python train.py --model="image-text matching model" --encoder_arch="efficientnet" --eps=1e-08 --one_sided=false --adamw_lr_other_params=0.0029
Rows from block 4 of the fusion encoder, named by matrix and row number. Rows with one number belong to one attention dimension. Each number is 500 + 25 x the weight over the matrix's rms, rounded and kept within 0 to 999. All counts start at 0. Numbers have three digits each.
# v: cross-attention value (fusion_encoder.blocks.4.cross_attn.v.weight, 192x480), inputs 0-159
# proj: cross-attention output (fusion_encoder.blocks.4.cross_attn.proj.weight, 192x192, transposed), outputs 0-191
v.75:498494448477530487471549539523513499505510522464518508511525504460533481503504504466490501471503493493489491455494501475495490476498491503496447488468489446499495471547480554501481589477530506529467477475482475519512496512521502492492481525479498507511506525490441497511508508556483496491493545439510448501548487466495486487481520527465519496451539506457528492486459494484479531525468491510462512517488547510511525469475511460536491490489490484493497517518536523536484460533525499
proj.75:487504499528498503540447506450444501469496513507465505439493483499489543514500480483501501512479498500505501531493471502489487498568514468499490450459476494500545501469510507495476494519542493529510523402482510469477492528546514515479544504532442496497476465492501487490490491572509525474474511435499538523460465536495533498508489520514490521490493486481484483497516493480507542455512463495459505488438543464465530569447488468458481511492520551425480534449499486441540571497509519496472519483491515478501496512502465457528523487514489508502493506475533468490469500492406491499
v.76:525509485496474504506490460496493494521486455552489501458516482469528496548518452502494509519548492466478498504509499510515492475476478488506482497465517497531502480514509448498487519470510518519484505500505437478502494506510487504510466488456503509472486529462493511479526491518488536486520503524492493522476475482531519502485532505520497532506493476475499476502512522506548521525459490524510535514513498491500478520509537537496510499531502510554518499502502486484527491518499501
proj.76:491488496497493492504514504563520517550470493467481533517497462453445452518499526499505508509503494511465483491475496549493522495483508486538516474535457532505514474480539519498553450502465441491476526503503473546519515445489488507473499477544470497502502498502490500468501499534521468542485513527520503486489504496477506494495522487496502481489511502454497527479520489507480525529523522490489492489488523483504552467516519502571520463502477525487474491500525547549484475496481501467470486511493502498486514506476509494510510511503506504519477518494491508496520520462501483466
v.77:511508512492478538511528463486502511478480451511527477516486539456503548513477475472510515483535510474491521527505471475504487509516481498478503554503516499515544541517477508460486479503519480526550529530487475458508477495494482498517476540468498514517471506504509516538505483495498503507510560509505513517528504512490467505508454497479465487499482519511544489532535487494495504466487464552519433462493499488483457488548507468496508482483475527521520526495472503501512560463509464
proj.77:499521499445527487480493507506486509538518481522504489541510522499478519444482479554499521495546482530503498463472475477543505500502518499487492460490485536551499493478509466513490500490543484490462508557517502452503518495485504503533528476435481515491498452470503523485520540560485456506525496515546490476524524556486490483476492492462539471502493486485480512487511535498499495509468458518539496529454510527457478504495497476517506527480533489505519502490485495527507450496510488514498496508490478505482520485525500500490486485486503472483510519469510475551501507519482482506
v.78:486554528486459561481514502510497497473510474477504533523502488466495496540487471509486509509490507545515549548489497492465497502515486526527480500474505488477479544484495526502504494490535504489499516477485489489466518488517550482495508433487499489486502533483505479509484482478508476528518436476478505495512498487500496514520487511509486499518510518535514505469517527513509551523458464484497478453504554503551565490495492522524509487463499523491482498500481485460485518494511508
proj.78:487480498548532476489524502513511527528507544500485492473489536458534525548482481469493503505474496502485515517471488501534534486486496500460478489453526491545494485521497524494469494494498518515483511522512504533509490465470509461501506531473531508488483485543511490496493509492456477483498478494460461493532509435496478500483496488481499482480473512517510518502483568513477520525499519506549506544513503504468523465482481506512490501498455469532507494482498507522491448464470498498481472513481511489545514523540488483496465489490477472494535518497516467455509489491471495494
v.79:508476518535504559487492507517521489476515480475518515439524503521530509536505465448515483521477491493527513543516478479485537500549490465480500489513474539515489508537512496473514478474507474504497519497491482515474476457468501476475491504523488487529526511520466491496448495513490466481475520472498515514515475482505499516483534475498498517465517491480494510496469480463523480477498513491518489511495497475479493492454466512508486477483482501456464505475550534514494504526513502
proj.79:472498504513491482548491499497492472556504485468506494488477500483501473507511492482509461494518500483495486501511517470479498470480512516527535517482507460569488490495505504541530530518514505485541515479486507506513541483500472497504478474489469510502500492549499498510478473510522517541484525535477528499471501476518565518475482523494459485491489482507523524492503511494530480505482505484499570509543499497497513491484496497529496495474491497500464495480485484504534516514459534505494502519487511504491478488483485507489501495505495510488465496499467527491495503480496494493
v.80:492448486485538449486520477483487434469441508548497474555504490484563496534487492476474490518493476445504445564511489486527489511494492468481551519527505516523481521503511508509492480525513508488503521493512478489495540551517469507526535527455469506483460562495500526483510498538507543501511532491519462484508475495514461495515551475529521487491468471519511490492489483478453472490504528480542537506530455515479507462522467530457500540499487497536507467531510522515509460478466530
proj.80:476494509427489489453481509476512534495474486497491499573507502485493546493472524560473537528501507493519508503524483483510503509487507504482525478512481462460506473492513533516435504485519479529500553460475530488507463517496492478509485542512482504499514530473515486499511506464563514491523502522544461546476511587496589506479496512561531555482526483516517472520505475478506489488492465547484544492435506503501539490511495510427515517505588494511493487469508491510540527485520536469514525532495495516491515518518457509534497493551508512524477521509492497535472549578481523506
v.81:542512504514457447470480560479470552485516449461500506478459509491498494462481473486491516470505527535490490483483552510459506508497472499445482490498508530495541423453490459480467518493495497501492481463492456507531527505508529493476513477491479480475460548479492515494477481567509557498507513553477467503537490500487523490505493506544519436475524505555493507519482475520462428490465498489460520514516467525527472474496531511532483504551532497524521523515539454493496510447506547
proj.81:484485507502509513497516496544489551505454491498520495504482504514484534464508491508474534524520500507465498500482486498463547514517515467506493513505501497414525496508498529458495525465530524523507528468488488487474474462480509474464460515551546526502475497535462513422510544484465467474500547490479525499534503531472419469450472476453472524530499498488474447491518556493512583522504506543481459505528508507448507496498548459521496505502480517545534482526526505538492501483517520455504549520466575493473519508483454481513475475509515474529500496529465461521503548531485541537
v.82:501545525509499521543484484542523523598476498500505511485477510527546552446498538493486529484503462522522469511521472512455511528508478518517481522504512514485523543502500495508537541495503494531471495525473551504522481511495491522482477470489520521505522472509489512488472507478512466456474517529509505522483490517511518526500465490474541529510493504524526499481514505507545555504478497503508496507492536505504522511519506533500501495495483506456485438496513536458497541485518461
proj.82:490462485454550463512498501458491481495545506469513485488463485517534469501539506485511487499499490466514510515516514510477485496486508469515529512469513483555458493517492492475515495485482485510459464518501493483506497492515495490468508503466450465479470474505498483510477496464544505495503527544472501530491519466509476506489464516499496491496513532525467538502491480518536454484508521479545494477527513507515511484475528486500492524513527474495506516576484497513511530536455500467511512515521484514488501485492499483459487524472470542510497500494500506489522503475504496518
v.83:501508539508547533477495514460496523505467491474507497470512484562512490507507500462544471425505481464485464517501482514504500508503502504437475509532512508476504474455515503482504504510545495522465534535495492518512485534506502521512462505481496500481469488501492479462495486523495499507495526469487487543528462513506472537540489475529503470489509455489540507500509463508471536502490508502510485509512544482531467507512526532457469490484478490490508498495470515512506490514440477
proj.83:492455467498494480504482503471489488466498482510451492492492509480512506524511504507519494496533497486490505493497484481501472476475497483456485508495516444467516513532492509471525501528511513491568543478509524470478488519505493486472522490551479492511471487536518503465517466519541482533527495454462539538498506507494507480475493481518535498495502468491505510486497467455516463521505497511498493494447503505500515472513499511497485512503487480486479513508529436515498480517520510497529495503502512503499469505495487523503483499502523472521497481514523508488489523538515483471
v.84:507459564499474485497490534499518485485486530480493465468536501536494496498491456497527484470492485487546471467459519489495509513501525467465505504542473523492463490438515472468503525466461458490514514481534535504515486532498501562511501474466462490508528526470499494467475499485501546502516526494488504497509515441493510507526492525495525521504477511494481491495468505492493511501513486505494482469536434482520431498499472524510482532468529503474512501536488513500487465511460499
proj.84:515521505464522494500479480506500455516463488511523520506510534471488496493499483554535535491481504491498521472470499504467505485472533491504508541506465471432516498508508468478438511511500537512537474462482529467491462499508484508488520508479481505495493480461483517507500524514534477512489549513536487468479515560497500509514523530530439523492454457505495459514505509483545518468471486516476494485471505474471514497505481494519491467490514499489517538483501536499481476501504504472488528502502496463494517496516457514565492512514492499549526515516479467534483528498500465481
v.85:540540504510485590500482441456488466495479539498551504457499514555525483519466526482507488449496491496502498487481495514486507501519475497486530504490475540495503542535512445454472521478450518519503481518527532485452496489480504501472502477481490503506513498511487508482525508461524518542528462537546554487485541499516502459548462516519517533543508475519526501549502510467522444517516523490491500455498508516534520537495535509484544490501498445518505504485520542536505443495488518
proj.85:537489478496470515458493502495503531474484470497503502509512489532511542503464524496491507504472473458525505483489497516459487536505528529498510550513485533442490514504487492449474497487492559451489461474486446500501506470537518513490485537543529470479488476460522496504489492457472508497524497577500477519507468475472466482482522509506472484486491510499520475483494464491498539492477497500510486542522507495517505510482530455504461471531492514519484521523494515519492505500501465535483522485476511480510531474483488464487487510478437497501500484575500502522492496528554500517
v.86:513487471507494580507508489508501480525521516492499511493521496501490517447525504527499478455487510468491465540485496503469539466469499514497505506537494503481530468496488529491499458461489470491500510528498517515518505518523508471491482478527555481536496530458495505483504488530509541488496477533503519491565476509479527477494485497503525506485509472476501488515495497493517430499543487477488510448508476494484529486521458507493488527497504511484515513525484515478495419492500500
proj.86:503500488452471513483497533529478508514502488479488468502497510522533483474483514501493449510476515468471498488481540504469459494494487487469519552492519474466500498514508482510493503461472515467473518537515510483489493477505487474490453484530513503484473506489482491464490487435491496529474532543474512512470507517494521468512536495528490510515468497482490461508495446501502527495507520505503488473514526509516486456469496489508505483503471503538520490486480470540517476517496476465528516519495503487484482503480516524515468509484505501505478474476499502515505504499533479492
v.87:485450514459522444496492556488497472460527514453526497473487471528542536492476476506534481525508498466520486481497473484517491494507474534498499522529488488480490510536529510488516534520486518491506460470487557495494543549493478491507479503501494498495492501464503499498472468501522518525512553477524503481465481515521496493533520526466505512495496475525514519476500515489486523538499489468499516513483472503475547463498482491517459511523479495564515481477520514523524503496482515
proj.87:469527509473493492502500520466544504524450468515506515527534474475468515505504554551481523498505501479533515478503494505479493544490511464565525500526515489499511504511529501442513465498509517485535525489537493500487505484471474464508490487497464475522543532508510484497508489488514508500506483513521493503474474549510520500520509504552468519486515473501523474543491494513494481461517472518465515496455506480512504501526516536470502498520523544500500516531477496469522537525511511489511515503507477497482493539503486510535529515517526499472496504525501513470505503492458508471
v.88:508500491511497607500517508504511564582479478520519506500510498475468530501489497500492531508513502550484475528509534494464469488467459511501461504496478488503477496552560509499471455487487484530492475514485449467509483496482491527508517504514511481501552479487513521458514501548514475518515547483492451487453506490448497491480507481471506514504481485516505531523509476521465527516534481513425442495509476480518524502504528506489480522525492521461480500512457468497513485502503477
proj.88:501482483504516457490542534492519457512482519517521501496520520457443488512509480481515516505505470512499517459455504538477424498528510515467520528493471475560516490516493508506491543512481485524505519552503542501505532485484473485513541503462466527519530501516499504466502454582562501540541518499553499520535471460516481508525501474475525502481471489447541506513506480453477546484470543504563524467510492503507518495486498489554501497516570450497483536548501517504526498498519478491503516527528503511497501525519523488495471493481523505512470491497473477507492491499533506461
v.89:528452456476459471512497460519457478476533512475466485492484525424531507532519499496475518478516494482517506470499496512472471531486529502532526482511501507505473550491510468517498497499493459483504499479489538505486521482519510521506516503500495517498528487539470496517504512461499544496470464524493500520475484482539480472553499503502475471473507499525478503468544517469554465463509514502506449447474519516485512468485496500499470487498504465457485482476519504520466480495527546
proj.89:490520488554517518470513518464471531494498484525513470529477481523508484461489518485473538520498538521498481524521532501479557505496526501514484497503492536495535536490539499483432505487509516512497488508499518469486513466536512484531486511526485521501481486445527513536502497477452531510514473513512460505518492489489500504506503516458482477518534542496493505478477533496469481499488494518463471516532514515491507511531499493471487475513429497484472495501538493516513494489512525536512507485497512501507496498484483523459508491516466530508520523521547501533515484488546560503
v.90:474511526522475471462533471537481558556482451531467519551556487453474483463506557512490523471482516508485479504507498522461492495470464499478533535495504481493551469520460439473491478520463507509505515544449468482511463451516456514518522515456510531507535500483506483540524549489504505457489495497495439549449468508520532474520557432528522513483498522517529486495508519477517599506501533512505528567558461467525533501496500552497479509538489519496513512471455492499508561511487537
proj.90:498524480562517520565552520513475499504520498467519525503569557515504487500464486519522480521532501482478526472527547515557464481523478561513525429481437585587503507481572494514513517505539452500475499523465525501508487505538538555569581513449519519508510494487545508565494528589540524511516489520445502503464510485563528516518505549468488490522499465524534523461557489510497530530483546503516530550517491509492558502459524498547472498539549484510476566512498486543513479505511506530477502502508509504511532506525479501537512525500474536529529496502550546527504496512494509505
v.91:497493486517522475493515494466522514491509542497510458531521502450547491533487498499498516502481469469473474464486470467537483523501472497498513484516483478546506528478514460501502516561480503494495483493510509483482502518507495512502525498476516493488518523518475492550501494534498506502487524467531499524485452505538481492489540495516520509469471517509483472475517542492507502501541524533513485471508437496497508488527476507492497513491514506502512463533498524476477499491530527
proj.91:507534497506504452462480510461492441499465506488479509507503492504453503521472539537434507506500484532546537483473493553497507479511483487530501503498430463480496493481486493525427506502551527488537536471454521456478531534484489465476495506499440512484486496503515489485502495513509485467504501468509493509513469557482527480485509507526535518448495464474483472504490537460538495444495471516495512475477512527459536518480489492504482518515531477444461469490507445518568507468466505473461516506476472478486493490519473497524461481506491489508470510489463464571470545548500486490
v.92:513526507514499473505528479522491461498520487523492503487492513512546481498515447515532524514496506468520561476476492492511505500499487514502520504485492464491486547513525504507508491510495473518482522538486550488525548494532499501509492495511470498509481461517482483506498452453479488510505510489501530529479523482497492475534547525479489484509492489526501495476501510507498482505497489519496484531482524524523515510460496492518469479482501501493514483499510484523493528493496497
proj.92:507488528507521500509493512505511506499486481520462506492490479501511478486489505521467517509497511514508511513519459512511551512515478470529521458507482523524521492493494469458487495499489520519445454471501500504498491516515493489496498484494496516495523544548481475508492495529460504500489506514495474517533511531504491521463500485549478514513504503471492535463510519497479472495522517505493488510477505502472534515512474499460494501499494510481489484502490504491482499481509498514498510509472505521484479510545510502482541501505508502489504514457511507486489498448472515522